A small CTC audio transcriber, trained from scratch: 26041 training examples.
Rows from block 3, named by matrix and row number. Rows with one number belong to one channel. Each number is 128 + 24 x the weight over its row's rms, rounded and kept within 0 to 255. All counts start at 0.
# filt: filter width-3 conv, dilation 8 (model.blocks.3.filt.weight, 256x256x3, standardized in use), inputs 224-255, a 3 kernel for each
# gate: gate width-3 conv, dilation 8 (model.blocks.3.gate.weight, 256x256x3, standardized in use), inputs 224-255, a 3 kernel for each
filt.27 [131 137 137 117 109 141 136 128 137 168 141 112 154 124 121 175 155 132 174 140 158 127 168 126 103 110 149 148 153 193 131 129 169 152 153 135 126 148 101  92 124 105 110 133 132 143 147 130 128 143 131 127 143 142 129 151 110 150 141 116 162 154 154 132 129 147 152 124 128 129 132 216 149 125 145 124 148 134 147 169 112 165 180 140 149 177 103 126 116 139 120 135 178 140 122 128]
gate.27 [150 115 164  91  80 155 122 159 160 106 106 129 135 103 125 125 154 159  97 117 136 112 110 155 132 106 133 136 135 134  72 130 114  77 101 129  69  80 129  89  99 132 131 129 150 113  89 109 117  85 100 143 167 164 108 102 139  79 106 148  93 122 146 146 115 145 144 150 158 131 146 180 112 126 112 115 133 160  80  94 124  81 101 123  97 113 127 121 111 131 141 109 140 123 108 146]
filt.28 [161 110 117 132 115  98 120 146 134 143 160 136 141  37  89  81 138 160  99 116 119 131 116  94 126 124  98 154 115 132 106 115 114 115  99 131 120 118  96 106 124 150 122 106 135 132 138  64 148 107 131 137 103  99 121  84 105 132 167 141 118 172 131 147 160  71  97  94 132  95 143 109 113 128 120 150 134 118 123 116 167 117 131 160 116 126 136 124 123 135 118 127 136 131 139 126]
gate.28 [158 124 151  96 105 134 114  93 139 144 127 120 105 140 138 169 119 152 113 134 132 102  82 102 143 134 139 144 113 152 146 132 146 133 112 134 145  90  98  85  62  72 138 167 149 181 124 146 122 113 133 140 123 157 160 105 149 115 124 152 148  85 128 165 163 183 129 122 147 193 132 117 163 116 136 131 128 156 137 124 151 145  71 140 144  99 126 126 108 111 114 120 169 154 128 119]
filt.29 [171 130 138 158 159 157 120 147 137 194 130 104 168 133 132 139 146 180 137 120 156 208 145 123 179 147 127 104 144  95 106 133 124 144 128 135 165 136 104 141 131 117 155 145 145 147 132 165 124 129 141 144 157 132 186 107 146 147 137 138 185 145 163 143 133 137 182 142 129 155 147 111 133 111 139 109 133 132 187 132 148 167 154 120 156 118 157 147 157 152 123 121 112 139 155 143]
gate.29 [168 155 131 186 158 116 140 111  91 185 132 138 144 160 155 130  96 110 109 118 130 170 124 128 170 147 149 117 107 121 110 156 117 128 112  91 147 148 129 188 137 143 157 132 125 117 145  99 119 122 102 152 123 136 172 135 128 137 118  99 176 115 118 148 126 139 138 121 156 136 125 132 156 145 150 121 154 135 186 147 135 171 146 134 136 126 107 177 156 146 145 150 145 160 126  96]
filt.30 [140 160 141  67 106 144 141 133 147 171 134 155 145 172 127 118 151 125 122 156 107 143 109  82 119 113 149 123 129 144 142  98 135 147 153 132 150 150 106 124 138 131 129 152 152 140 151 146 147 126 135 137 143 193 134 101 141 149 144 161 171 117 118 148 107 105 153 168 120 139 151 115 116 134 177 162 142 154 154 124 134 140 149 125 128 104 165 140 125 149 141 154 155 125 152 157]
gate.30 [ 77 136  94  96 109 110 132 123 128 127 135 136 133 143  99  75 106 111 165 147 170  93  93 116 109 154 159  93 102 121 130  95 135 106 148 136  72 121 152 131 140 144 115 121  98  97 113  75 100 124 142 156 152 109 115 151 112 115 106  87  89 138 174 120 153 124 142 151 127 110 135 121 157 145 122 111  98  77 137 134 148  98 128 136 109 125 139 100 128  73 117 105 113 117 130 128]
filt.31 [ 78 129 149  90 128 118 129 143 130 129 109 126 121 111 134 111 154 174 112 151 123  90  91 155 106 143 138 131 117 154 163 170 102 123 124 120  89 120  99 140  76 119 118 136 140 158 160 127 168 151 152  87 162 125 135  96 127 114 130 162 107  74 156 116  90 135 118 123 129  97 132 120 122 112  94 144 155 128 140 115 152  99  99 136 123 112 145 133 127 154 109 120 103 149 133 131]
gate.31 [136 126 140 109 120 103 151 105 157 117 114 122 117 141 133 128 136 158 112  98  90 107 109 166 113  99 103 117 134 165 115 114 106 116 108 109 121  84  77 116 123 104 104 114 131  98 137 165 107 128 118 117 132  67 117 133 150 136 128 167 104 135 141  84 138 124  93 143 110 136 103 127  97 116 112 111 104  95  92 118 147 108 101 121  92  91 118 107  89 130 100  98 117 126 134 154]
filt.32 [201 113 141 146 148 100 184 154 121 152 119 125 121 123 106 135 148 113 153 136 116 214 162 108 128 121 116 124 144 119 156 149 121 179 134 111 178 158 135 156 113 124 108 103 121 148 148 132 119 106 137 144 132 136 122 125 137 178 159 161 206 129 128 131 113 117  97 104 127 140 129 142 135 175 112 135 140 128 143 148 133 176 149 150 153 138 125 134 111 124 142 118 176 134 132 108]
gate.32 [115 124 114 128 122 114 144 106  91 130 139 173 124 143 130 150 111 109 135 132 110 127 133 123 102 169 144 156 137 107 151 145  94 114 115  90 119 128  87 136 130 134 145 117 119 115 128 144 147 131 124 155 103 142 134 112  89 112 115 102 100 114 126 164 137 117 129 151 134 136 129 109 130 145 167 135 123 119 133 129 121 140 152  99 115 142 116 143 113 120 118 147 161 147 123 102]
filt.33 [139 134 154 115 134 121 116 101 106 133 133 133 113 144 132 127  92 103 149 136 176  99  93 118 124 175 144 162 131 140 124 116 153 126 125 139  90 122 143 129 127 132 116 108 118 107 127 130 152 172 144 143 157 188 118 132 152 130 117 146  95 113 129  92 117 126 136 147 167 126 148 170 150 144 188 134 134 108 101 124 136 110  89 141 128 121 176 124 128 144 130 148 183 143 126 118]
gate.33 [114 116 136 121 133  95 132 124 114 105 151 101 150 181 131  79 120  99 124 146 121 109  86  94 116 137 121 100 114 130 139 155 120 121 131  96 133 131 134 108 124 109 130 136  98 134 160 104 159 140 107 123 136 109 121 123 106 122 140 115 117 104  89  90 116  99 121 112 142 139 112  99 117 118 123 158 150 124  99 139  92 109 106  99 124 129 114 131 121 106 129 122 136 115 128 125]
filt.34 [142 129 139 143 129 161 138 141 137 159 128 150  84  98 109 115 119 149  63 123 123 166  92 116  90  89 119 108 122 118 150 144 125 111 126 143 133  94 140 131 135 165 133 102 129  81 119 114  97 121 128 144 112 113 133 118 121 134 141 111 169 112 160 145 130 128 112 100  92  94 125 104 132 146 119  62 108 137 126 105 141 137  90 134 123 121 130 111 118 114 111 131 129 134 117 155]
gate.34 [ 95  81 121 105  97 114 127 166 135 153 147 133 130  99 126  99 105 101  95  91  70 137 138 134 114  95  99  72 100  79 109 108 100 134 113 141  95  93 110 132 114 111 123 109 126 103  85  92  94 123  88  93 124 107 139 124 103 122 123 128 135 132 132 129 119  95 108  85  82 136 119 118  93 133 101 100 119  95 117 141 123  88 102  93 128  90  91 120 134 117  98 126 107 136 121 134]
filt.35 [ 99  75 115 124 101 127 137 145 130 147  98 120 123 117 140 137 130  36 122 132 145 127 140 154 118 154 148 108 113 124  95 127  96 129 131 131 136 136 155 160 101 118 110 146  84 120  92 108 136 210 166 108 114 103 118 103 129 122 166 141  94 117 126 142 122 109 139 129  98 110 121 106 128 116 169 125 117 138 144 141 121 165 121 116  92 156 131 118  70 136 130 146 111 124 160 123]
gate.35 [171 148 110 122  99 125 102 108 139 105 117 113 124 156 168 106 174 113 153 131 130 130 140 140 126 108 133 145 122 120 122 125 155 182 149 159 126 136 105 148 136 122 144 126 125 120 133 145 145 129 136 173 163 117 139 152  93 139 170 132 141 175 163 157 175 136 118 114 128 128 123 141 114 147 137 106 109 118  92 107 115 102 103  87 117 131 135 104 142 132  88 152  99 132 135 155]
filt.36 [163 138 168 125 156 144 157 161 145 122 126 131  96 115 141 141 130 111 162 162 138 169 143 116 131 115 112 120 155 146 118 141 138 137 134 154 173 142 160 157 135 141 126 171 136 129 162 101 138 129 171 160 149 150 128 115 143 123 125 129 170 167 115 162 149 147 134 130 149 143 136 129 137 170 141 123 123 144 138 124 103 110 137 206 119 152 112 130 130 138 157 138 152 149 117 145]
gate.36 [115 157 122  91 126 141 121 158 149 134 127 144 134 116 128 168 167 151 102 118  97 109 107 128 117 119 131 140 144 127 119 129 125 125 147 113 123 112 126 116 130 127 157 176 166 120 125 151  85 130 115 129 154 149 139 148 127 149 126 156 142 134 143 128 186 168 144 129 109 144 164 140 144 146 124 145 147 158 151 149 113 172 137  84 147 129 107 130 132 137 129 111 116 153 157 160]
filt.37 [142 152 148 127  95 128 136 148 127 114 149 136 143 111 130 125 143 135 117 135 109 112 152 121 112  95  86 111 134 126 151  99 148 110 126 125 146 155 136 124 132 133 129 111 104 143  88 147 138 146 130 137 142 129 133 130 100 145 156 132 109 131 118 141 118 127 129 124 112 155 155 134 115  99 149 137 121 133 124 121  95 155 170 155 140 149 142 166 150 141 116 143 125 124 123 120]
gate.37 [116 128 149 132 117 134 112 109  88 144 145 115 123 110 147 148 134 131 117 146 144 171 136 134 161 131 126 109 128 146 101 115  92  87  99 122 135 136 143 130 138 121 134 154 149 162 125 139 111 150 153 128 133 141 137 137 121 128  89  86 156  82 115 135 126 151 155 144 170 174 151 142 139 128 116 152 134 153 157 138 137 103 114 107 112  94 106 157 132 111 139 166 143 129 120 136]
filt.38 [161  87  99 137  93 148 104 109 136 138 158 130 132 112  97 128 148 118  84  97 114 218 131 133 138 118 106  87 102  98 104  69  85 168 167 111 136  98  73 110 106 116 117 128 107  99 104 114 140 116 130 139  99 128 141 123 113 134 135 101 173 154 122 168 126 122 110 136  89 118 120 116 131 124  99 123 110 108 122 113 117 112 117 110 116  96 120 130 125 114  69 103 108 144  98 114]
gate.38 [132 101 106 116 135 132 155 123  92 123 106 135 124 136 149 115  96 148 104 133 168 146  92  98 110 126 105 145 105 161 149 135 128 160 100 114 122  69 117 142 137 128 145 114 125 124 116 145 130  89 100 106 117 105 132 116 100 151 118 100 143  75 120 152 142 134 114 145 157 100 103 119 107 138 143 150 114 113 132 109 171 150  85 119 111 137 123 128  96 131 109 110 158 126 117 140]
filt.39 [120 162 128 124 169 124 142 131 186 173 113 142  75 130  99  96 109 144  96 110 114 114  92 143  97 108  86 115 127 182 129 136 150 105 116 141 116 108 145 186 142 135 144 137 155 135 107 143  98 130 153 126 120 144 137 134 159 152 146 144 161 140 149 143 142 142  59  90  74 141 127 132  79 105 103 105 120  74 119 163 132 109 148 111 107 125 151 146 151 143 123  92 120 129 126 160]
gate.39 [116 138 125 156 125 139 104 118  99 136 127 117 152  83 143 102 119 110 147 135 123 122  85 100 159 100 142  91 142  98 148 134 101 154 130  97 154 108 116 140  92 115 109 108  70 153  98 157 125 147 119 114 115  89 121 113 120 147 133 129 137 113 129 154 140 106 159 128 112 121 118 126 116 125 137  93 106 132 118 117 139 121 125 101 131 121 131 137 122  98 131 128 130 114 125 119]
filt.40 [127 129 142 119 126 150 148 138 133 123 137 135 152 120 143 109 133 126 164 119 158 139 168 132 167 158 118 143 135 141 139  69 145 117 132 131 161 156 138 125  96 106 128 110 124 156 105 115 136 129 182 133 146 153 145 133 134 140 103 129 102 132 124 162 125 101 145 138 171 116 151 135 127 159 155 151 115 103 112 111 144 129 116  82 138 114 150 141 127 119 122 130 159 126 107 133]
gate.40 [136 116 104 133 115 106 161 119 161 132 107 138 135 129 111 157 151 194 125 103 152 159 100 129 144 128 112 179 143 177 145 144 157 137 123 138 165 137 141  90  94 113 124 140 139 157 119 105 129 108 126 159 118 145 121 101 111 149 128 122 163 127 115 143 125 156 119 138 127 141 151 116 126  92 134 145 135 148 144 107 138 171 113 160 168 127 129 152 138 130 119 126 136 146 122 124]
filt.41 [ 91 120 101 141 100 142 149 128 150 131 139 139 137 158 139 145 203 136 147  86 116 155 173 135 122 114 117 109 121 154 126 115 166 144 137 161 148  98 141 133 124 139 105  77 130 146 120 120 145 112 135 138 158 149 127 129 157 136 126 123 163 122 131 142 127 131 125 159 126 139 119 152 113 127 140 127 155 122 134 111  98 136 140 129 156 131 113 124 140 157 122 141 136 117 151 115]
gate.41 [ 94 125  84 137 126 110 137 113 150 140 117 119 129 135 125 125 119 115 165 149 154 103  58  92 134 149 126 143 139 135 129 121 148 148 107 133 156  93 133 127 142 133 125 127 113 137  89 113 119 154 140 132 128 127 142 101 143 132 105 125 134  62 111 148 158 142 119  79  94 112 108 110 111 100 112  94 137 134 130 117 127 105 109 104 114 109 118 104  93 117 126 131 106 104 134 108]
filt.42 [149 124 124 136 102 143 112 121 113 139 101 131 125 132 140 108 147 102 130  98 108 163 136 122 102 148 160  97 149 145 103  88 173 131 137 115 151 100  97 115 158 144 157 121 138 118  90 124 106 127 125 156 144 155 166 149 140 135 106 118 165 117 139 136 116 129 144 129 153 147 112 111 145 146 131 126 119 110 133  99 133 129 149 108 136 138 109 108 148 135 136 114 134 137  92 113]
gate.42 [124 126 137 169 145 138 182 140 159 136 139 123 176 128  95 134 114 116 159 167 155 160 139 115 160 147 146 158 167 171 168 120 166 204 164 162 171 138 147 139 119 151 132 122 155 115 108 104 145 131 125 140 144 171 142 111 122 171 132 135 176 134 126 174 146 120 147 153 140 114 111 156 172 138 195 148 134 119 152 124 135 161 144 130 161 170 118 146 123  99 144 166 168 148 103 139]
filt.43 [131 120 150 137 126 131 148 189 154 144 128 112 150 108 179 138 154 157 122 139 105 152 167 144 140 125 101 100 108 118  99 164 120 126 143 149 108 138 118 143 148 127 129 144 160 119 115 137  90 165 117 111 149 137 129 148 127 126 134 136 161 105 111 120 137 131 129  98 106 163 167 157 137 144 148 117 107 123 125 131 119 130 138 142  96 171 145  96 157 132 147 143 117 131 150 147]
gate.43 [128 104 112 139 131 118 186 111 129 176 105 124 117 135 146 133 118 126 132  48 152 145 110 118 120 111 114 145  94 137 132 106 136 157 108 111 114  65 130 133 111 133 138 138 143 114 118 143 173  67 163 136 111 112 140 107 142 164 120 147 183  92 121 135 136 116 121 113 125 103 127 111  87 113 145 130 151 141 140 119 136 132  65  98 151 116 128 115 120 141 103 152 137 143  94 115]
filt.44 [108 131 143  68 109 115 125 131 132 111 125 140  89 145 146 192 176 175 138 123 167  92 119 143 100 123 165 147 118 158 135 110 117 132 126 147 127 128 159 102 135 110 134 145 165  88 156 161 122 121 111 123 131 140 143 114 159 103 125 134 113  86 137 125 124  95 169 168 150 151 163 157 148 131 122 104 114 131 130 133 125 146 130 131 132 125 152 121 124 110 122  98 159 120 113 141]
gate.44 [136 130 121 151 142 133 126 117 118 125 129 124 161 133 125 112 135 147 152 179 160 101  98  69 170 170 164 151 158 132 133 129 141 102 130 128 125 164 139  98 110 131 140 143 145 176 125 116 122 126 118 153 143 137 106 133 125 128 152 101 122 133  92 161 126 132 124 137 157 131 130 142 111 114  95 139 129 147 117 110 110 102 117 119 125 106 125 112 124 118 126 147 132 134 132 100]
filt.45 [104 126 116  94 131 107 150 135 116 142 130 141 117 102 117 125 123 151  98 131 117 149  95  88 117 110 113 195 154 150 125 142 120 148 151 119 119  82 104 116  92 109 144 161 141 124 140 105 131 122 114 121 102 123 125 107 119 144 105 156 115  79 108 119 119  99 144 123 144 145 143 136 146 123 147 145 165 124 149 132 132 121 162 173 189 120 126 119 127 130 118 103 156 131  96 129]
gate.45 [141  93 144 108 110 151 115 114 132 102  93 120 138 123 155 108 140 129 115 120 122 104  79 104 118 103 125 169 142 137 111 137 136 126 133 141 122 146 148 106 101 139 125 108 126 127 128 147 100 138 148  73 114 109 147 129 152 139 119 121 127 102 137 136 139 153 110 140 124 136 145 148 116 123 130 110 168 151 144  93 138 102  98 185 136 105 148 137 133 113 119 139 127 143 142 145]
filt.46 [174 114 106 127 117 120 141 102  90 157  99 152 144 117 109 121 114  85 118 134 100 178 122  93 154 147 151 103  99  99 113 130  88 147 103  90 131  89 108 128 115 110 178 123 129 128 122 121 109 133 117 162 124 163 151 122 121 151 134 144 164 111 127 157  86 138 155 168 167 150 115 116 164 181 142 128 118 115 131  76 127 119 111 108 171 135 146 114 130 119 174 144 147 132 100  84]
gate.46 [134 122 119 142 113 105 150 109 114 104 120 100 135 139 113 129 118 124  91 117 101 158 124 119 117 125 128 136 111 102 122 104  83 173 107 109 116 131 126 103 125  88 130  97  97 106 127 100  84 120 106 128 107 114 110  94 108 114 136 128 134 120  96 153 118 119 114 132 132 110 128 110 125 123 127 116  97 102 116 101 109 139 100 109 112 120 113 128 114 105 109 135 141 151 114 114]
filt.47 [101 100 142  81  93 152  96 137 121 126 126 132 176 143 112 131 137 152 139 104 149 147 172 151 146 129 140 110 152 111 107  70 126 111  94 105 132 124 149 141 139 102 114 131 167 164 117  98  95 115  80 108 131 142 105 102 107 141 127 126  93 143 106 163 149 154 183 139 154 130 112 128 136 126 123 108 111  93 105  79  74  98 117 111 133 107 122 160 127 142  93 141 145 115 116 132]
gate.47 [171 129 194 125 125 156 103 128 109 122 141 135 152 127 181  65  99 152 129 130 133 133 129  97 179 129 129 130 139 151 138 131 131 113  90 120 121 149 125 117 107 111 107 136 126 123 122 140 130 145 122 113 106 125 117 121 154 138 143 140 126 154 128 109 128 140 157 115 189 139 141 118 150 154 166  95 148 148  92 145 113 143 127 151 115 135 161 149 115 125 126 141 147 169 109 104]
filt.48 [163 154 130 142 104 136 140 110 144 108 123  99 132 163 129 119 125 140 150 110 143  54 123  67 127 171 148 129 118 108 145 126 149 185 148 115 151 107 135 113 112 123 112 135  99 150 153 135 130 137 137 136 133 152  90 104 119 119 111 108 109 157 106  94 140  87 172 127 115 129 130 147 102 135 148 131 114 139 123 126 140 113 150 129 111 130 132 121 115 140  99 150 128 117  89 112]
gate.48 [137 127  79 126  87 128 160 149 147 119 127 128 118 114 130 175 141 182 137 130 128 132  88  92  75 100  86 127 151 113 124 123 135 154 143 145 120  84 101  85 118  95 148 121 166  83  86  99 138 121 116 147 137 133 133  98 126 157 107 133 146 105 104 152 127 147 122  98 106 184 132 129 116 115 112 129 123 133 147 106 105 134 107 118 142  86 117 129  89 115 111 122 111 122 129 140]
filt.49 [ 91 128 156 130 127 128  64 124  78 113 139 142 130 121 133 104 143 111 132  87  86 157 116 104 174 119 110  44  88  88  87 108  82 127 137  87 120  80 101 121  92  98 134 158 107 135  92  90 146 130 123 116 165  98 147 164 122 140 140 137 135 166 106 121 142 111 140 114 108 172 126 127 148 109 160 139 134 104 155 106 146 117  78  91 122 106  82 128 115 121 131 154 154 134 142  81]
gate.49 [154 175 149 152 134 124 122 106  82 134 108 152 132 144 114 129 109 104 143 136 150 144  97 130 121 147 106 109 132  78 139 101 112 141 149 130 143 119  93 130 114 126 131 105 116 148 125 135 149 150 127  83  96 100 159 101 112 166 116 143 166 115 141 120 117  88 152 169 169 213 162 145 171 135 160 124 145 100 124 128 150 130 101  84 137  92 156 128 120 140 147 146 118 140 118  93]
filt.50 [ 90 122 127 108 134 134 108 139 151  97 119 121 144 114 114 116 165 124 125 119  89  65  85 154 122 130 116 125 150 144 104 192 158  85 132 121  96 141 146  97 119 140  86 106 147 142 146 156 112 144 137  91 118 112  97 139 134 109 122 128  49 122 122 131 139 163 137 106 142 141 158 143 128 146 136 133 149 141  99 142 140 107 119 122  99 117 123 107 139 138 161 141 120 118 111 127]
gate.50 [137 107  90 152 126 118 155 103  83 147 150 123 106 145 101 124  93 115 113 100 127 117  88 108 123 146 145 133 119 124 137  97  95 134  98  91 133 117 117 182 145 156 140  82  99 130 170 140 162 140 125 176 108 121 153 125 121 134 137 103 129 114 114 157 140 103 106 144 122 111 103 101 127 125 149 121 143 116 150 125 134 124 103 110 134 137 132 102 113 115 130 145 174 124 126 121]
filt.51 [164 168 136 126 184 129 124 106 107 132 134  76 148 146 139 138 150 116 116 128 116 117 162  87 135 142 133 139 157 144 132 135 128 130  98  84 105 172 121 100 114  88 125 140 147 133 145 163 127 141 148 142 129 110 131 135  89 115 129 118 119 164  82 106 136 114 145 139 147 120 137 167 152 103 130 166 143 150 136 134 123 153 140 122  89 127 143 143 138 156 137 135 138 138 133 131]
gate.51 [116  83  99 128 120 127 128 116 136 133 123 113 120 122 122 151 144 112  92 114 116 158  84 118 127 111 113 117 131 147  99 107 113 138  97 119 137  77 106 129 118 127 146 112 125 119  78 106 128 145 140 123 118 139 106 100 132 128 109  84 171  79  99 149 123 159  84  98 109 159 138 126  99  98 118 115 134 140 124 100 109 129 127 141 108  82 103  99  88  81 108 100 110 107 113 123]
filt.52 [123  74 159 133 133 126 126  97  98 151 129 122 154 108 109 113 126 136 128 113 150 165 114 153 145 103  93 122  79 143 110 123 100 106 131 131 115 108  99  84 139 127  84 128 108 135 131 150  64 119 117  81 142  93 139 126  92 159 104 127 135 145 129 131 122 100 137 145 101 116 123 115 139 132 125 115 128 132 106 130 114 130 138 145 160 100 137 112 122 130  90 118 135 144 110 122]
gate.52 [130 111 150 142 140 119 136 141 113 108 105 125 116 134 139 134 143 142 133 110 114 130 111 127 109 114 105 143 156 123 112 137 147 178 150 149 121  78 116  63  64  95 120 113 123 152 125 112 137 160 153 103 192 120 116 108  95 136 127 137 190 159 155 147 109 118 129 105 119 143 144 122 118 113 123 121 139 122 141 137 165 106 146 134 160 175 140  98  73  80  73 119  90 130 145 135]
filt.53 [134 125 110 123 137 118 167 114 144 139 126 139 144 159 111 195 130 178 102 138 130 207 149 168 138 139 128 124 125 155 120 127 131 152  91 117 122 119 128 121 117 103 202 169 150 118 143 136 132 139 144 145 115 160 165 116 156 142 134 134 152 110 141 170 153 159 166 191 160 173 158 163 116 163 165 130 147 141 138 142 156 118 111 146 126 120 148 115 144 114 159 188 161 141 141 143]
gate.53 [114  71 122 101 104 129  96  63  90 132  83 129 109 123 126 104  94 111 128 146 173 133  61  80 135 106 147 128  91 132 135 136 136 131  68  92  98  74  97 136 105 156 121  63  90 118 138 118 112 112 137 102 116 113 114  61 141 109 100 102 104  49 106 105  76 100 127 114 153 125  78 113 135 131 155 130 125 142 124  55  95 102  62 143  89  65 113 134 122 106 119 126 148 118 111 103]
filt.54 [154 107 153 136  96  99 137 107 127 151 113 101 175 125 168 117 122 159 145 112 124 160 136 147 196 142 159 147 144 135 126 119 129 144 101 148 151 129 155 135 115 128 175 114 116 137 149 171  86  88 103 145 147 145 132 120 108 168 145 138 200  85 120 120 122 108 146 138 157 206 172 171 133  97 157 131 133 162 161 122 116 150 141 160 154 136 144 188 144 141 143 133 166 147 108 123]
gate.54 [153 185 145 134 147 146 116 163 127 141 168 153 139 144 156 137 183 132 152 146 137 147 182 128 152 162 157 130 133 156 121 108 110 130 179 123 116 201 127  90 149 111 141 137 121 159 180 144 117 153 103 143 125 126 149 190 122 125 160 125 144 212 133 155 159 140 140 140 126 154 170 131 137 149 132 127 138 110 153 168 130 116 135 124 108 189 106 107 145 110 141 141 133 121 152 145]
filt.55 [159 154 142 141 163 126 154 129 130 185 127 140 169 165 192 145 136 148 195 187 161 159 108 100 181 170 146 108 118 127 122 125 129 143 144 121 170 134 134 153 139 118 166 139 154 176 147 149 149 164 134 131 141 152 184 167 144 137 108 130 209 130 123 169 147 152 196 166 168 183 161 145 137 150 152 111  78 108 160 116 126 165 134 123 157 151 149 120 111 126 127 131 119 114 109 132]
gate.55 [123 167 124 126 153 142 136 138 117 131 178 153 134 131 111 140 164 154 101 102 120 128 177 154 144 165 155 160 137 145 143 120 114 133 145 123 135 175 125 136 157 145 164 172 157 133 130  95 118 135 120 138 117 131 137 171 134 138 147 115  93 178 130 139 159 131 151 108 142 141 137 162 139 139 127 142 137 122 123 155 119 127 133 102 134 185  98 151 128 117 148 149 134 166 175 139]
filt.56 [151 119 125 143 155 116 124  92  98 135 137 124 142 153 130 112  45 102 124 119 104 112 151  84 135 157 142 102 124 132 151 109  92 129  85 100 117 161  96 161 152 126 137 110 121 137 164 188 139 129  82 129 125 120 132 116 110 138 156 128 128 161 115 158 142 119 177 179 178 155 127 127 170 175 176 138 148 116 115 114  98 120 124 137 123 156 167 141 129 118 181 197 119 110 106 106]
gate.56 [192 134 145 169 133 104 139 141 116 148 112 113 147 156 123 141 167 126  95 111 118 146 109 121 133 153 165 132 145 107 163 148 115 191 163 130 159 104 110 117 122 123 182 172 122 146 110 115 119 158 116 141 109 135 125 109  92 148 125 109 174 125 114 166 117 113 143 146 122 179 147 185 146 131 126 170 141 119 164 129 135 178 151 129 142 112 123 146 129 131 142 134 139 152 117 139]
filt.57 [118 164 135 149 132 129 127 156 128 136 131 151 114 119 124 147 185 123  88 115  87 166 155 209 113 133 128 147 129 122 159 163 156 118 148 143 110 104 121 140 136 111 131 142 139 107  98 126 129 103 100 114 163 148 125 151 147 130 138 131 121 172 161 167 167 164 106 112 168 112 163 143 128 127 109 125 151 136 131 142 140 130 129 152 125 131 127 142 165 123 144 156 159 116 139 145]
gate.57 [186 142 149 190 147 154 176 157 149 209 127 147 117 133 138 180 150 127 149 148 149 188  96 132 166 137 158 157 117 149 144 119 123 177 155 147 184 137 159 147 130 116 160 152 162 125 123 131 147 104 133 160 150 181 157 127 152 149 119 106 220 117 158 152 148 163 138 152 167 184 170 154 142 125 140 146 169 159 176 139 138 174 131 113 187 130 129 122 110 126 151 145 133 153 145 147]
filt.58 [ 84 100 127 151  77 162 108 114 129 110 119 134 129 114 119  84  74 120 161 140 127 116 131 108 135 120 119  72 112 107 126 114 150 112 115 104  95 130 162 115 121 144  91  85  89 107 115 122 129 116 127  64  95 118  97 114 125 111 100 145  88 111 169  91 103  97 123 141 100 112 127 151 158 140 145 138 142 130 111 104 147  94 111 127 109 139 168 104 125 138 105 106  99 123 139 139]
gate.58 [ 87 144 124 138 115 120 104 150 127 115 127 120 162 147 128 177 144 144 149 150 161  61 140 112 128 147 128 117 137 112 126  71 113 101 131 123 105  72 111  92 110  77 138 128 149 178 183 179 101  93  72 119 158 170 117 110 125 128 147 131  90 129 115 132 140 120 169 131 149 132 134 140 127 119 116 130 137 126 131 118 113 115 116 118 127 156 125 135 122 122 135 128 127 121 145 111]
filt.59 [153 156 144 134 158 119 149 173 129 160 135 146 146 140 136 159 131 131 114 125 139 180 153  97 141 159 134 132 135 103  93 123 118 157 150 111 148 144 112 148 142 126 141 129 122 115 125 145 124 134 158 140 135 167 166 134 129 141  98 125 183 148 137 114 144 133 156 134 122 138 144 136 178 148 163 114 128 125 131 157 155 163 153 118 160 177 151 104  96 122 130 115 129 141 146 135]
gate.59 [142 150 145 140 141 133 192 164 179 130 144 119  94 111 123 106 172 166 150 149 156 146 170 148  99 134 127 175 170 167 165 140 176 129 153 161 136 151 159 166 163 139 149 126 153 143 164 126 143 127 128 158 137 132 131 151 136 128 140 137 129 177 158 147 168 145 131 150 142 136 120 112 141 155 140 157 164 161 145 179 130 115 132 140 146 205  97 147 149 119 149 159 134 135 130 142]
filt.60 [121 173 130 106 133 129 136 139 115 107 140  72 164 148 133 122 172 128 129 128 160 120 151  79 131 139 125 149 163 122 150 142 182 124 162 121 136 157 133 119 138 110 141 159 131 122 117 110 112 107 105 145 152 130 141 136 112 106 149  99 115 193  90 138 126  80 129 131 137 133 169 108 146 120 129 139 147 156 123 135 104 129 186 121 174 143 124 142 136 129 108 159 154 148 140 151]
gate.60 [117 114 155 131 169 160 119  96 105 138 154 142 121 110 128 133 161 141 139 112 157 116 155 124 150 146 158 146 117 175 137 124 128 114 119 126 121 130 148 129 132 130 104 130  96 163 179 139 128 132 129 104 130 126 123 159 132 109 131  98 123 161 121 150 160 108 165 167 181 128 164 142 135 147 147 163 141 179 115 136 110 114 134 131 134 138 130 146 148 117 136 152 174 155 122 123]
filt.61 [161 121 177 113 166 156 110 118 123 166 170 141 142 143 164 144 149 128 100 112 126 149 171 142 132 153 142  99 107 145 145 101 154 130  99 107 112 146 143 138 126 140 160 137 113 153 161 151 136 106 151 116 165 157 172 125 138 128 126 138  99 141 170 171 135 180 149 120 115 129 102 139 118 113 164 144 103 136 126 129 146 185 121 145 131 150 155 171 128 158 146 108 163 145 129 118]
gate.61 [ 92  65 123 107 103 142 143 128 170 116 106 120  96  94  61 111 126 136 124 137 100 105  70 137 101 127 111  78 113  70 128 115 120 106  99 112  85  97 127 118 119 116 128 114 136 118 103 110 143 118 124 103 104 102 140 104 126 121 132 128 143  92 148 133 129 117 119 137 109  84 119 169 108 130 114  92 123  99 131 116 127 100  94 115 116 110 116  89  98 133 112 105 106 112 115 131]
filt.62 [117 106  98 115 146 149 147 120 148 133 129 122 145 122 128 155 131 164 131 134 136 174 119 160 133 141 136 128 128 116 107 146 149 109 122 128 134 157 148 133 138 144 152 140 135 149 123 153 135 189 138 108 139 150 123 124 126 132 127 142 120 121 122 191 111 131 146 128 148 124 138 149 130 135 127 121 128 142 145 138 160 149 178 147  88 113 159 178 141 162 123 136 105 142 157 155]
gate.62 [108 114  88  65  65  82 126 110  44 102 136  99 111 134 144 139 111 132 123 106 134 125 133 116  71 127  71 143 129 125 118 103 101 128 139 135 126 129 113  79  88 106 169 162 112 127 132 113 124 136 138 151 143 132 112 120 126 147 136 125 110 126  92 118 118 106 108 103  92  95 124 100  84 103 113 142 158 153 112 113  96  84  99 108 129 111 104 177 187 157 108  97 106 162 167 113]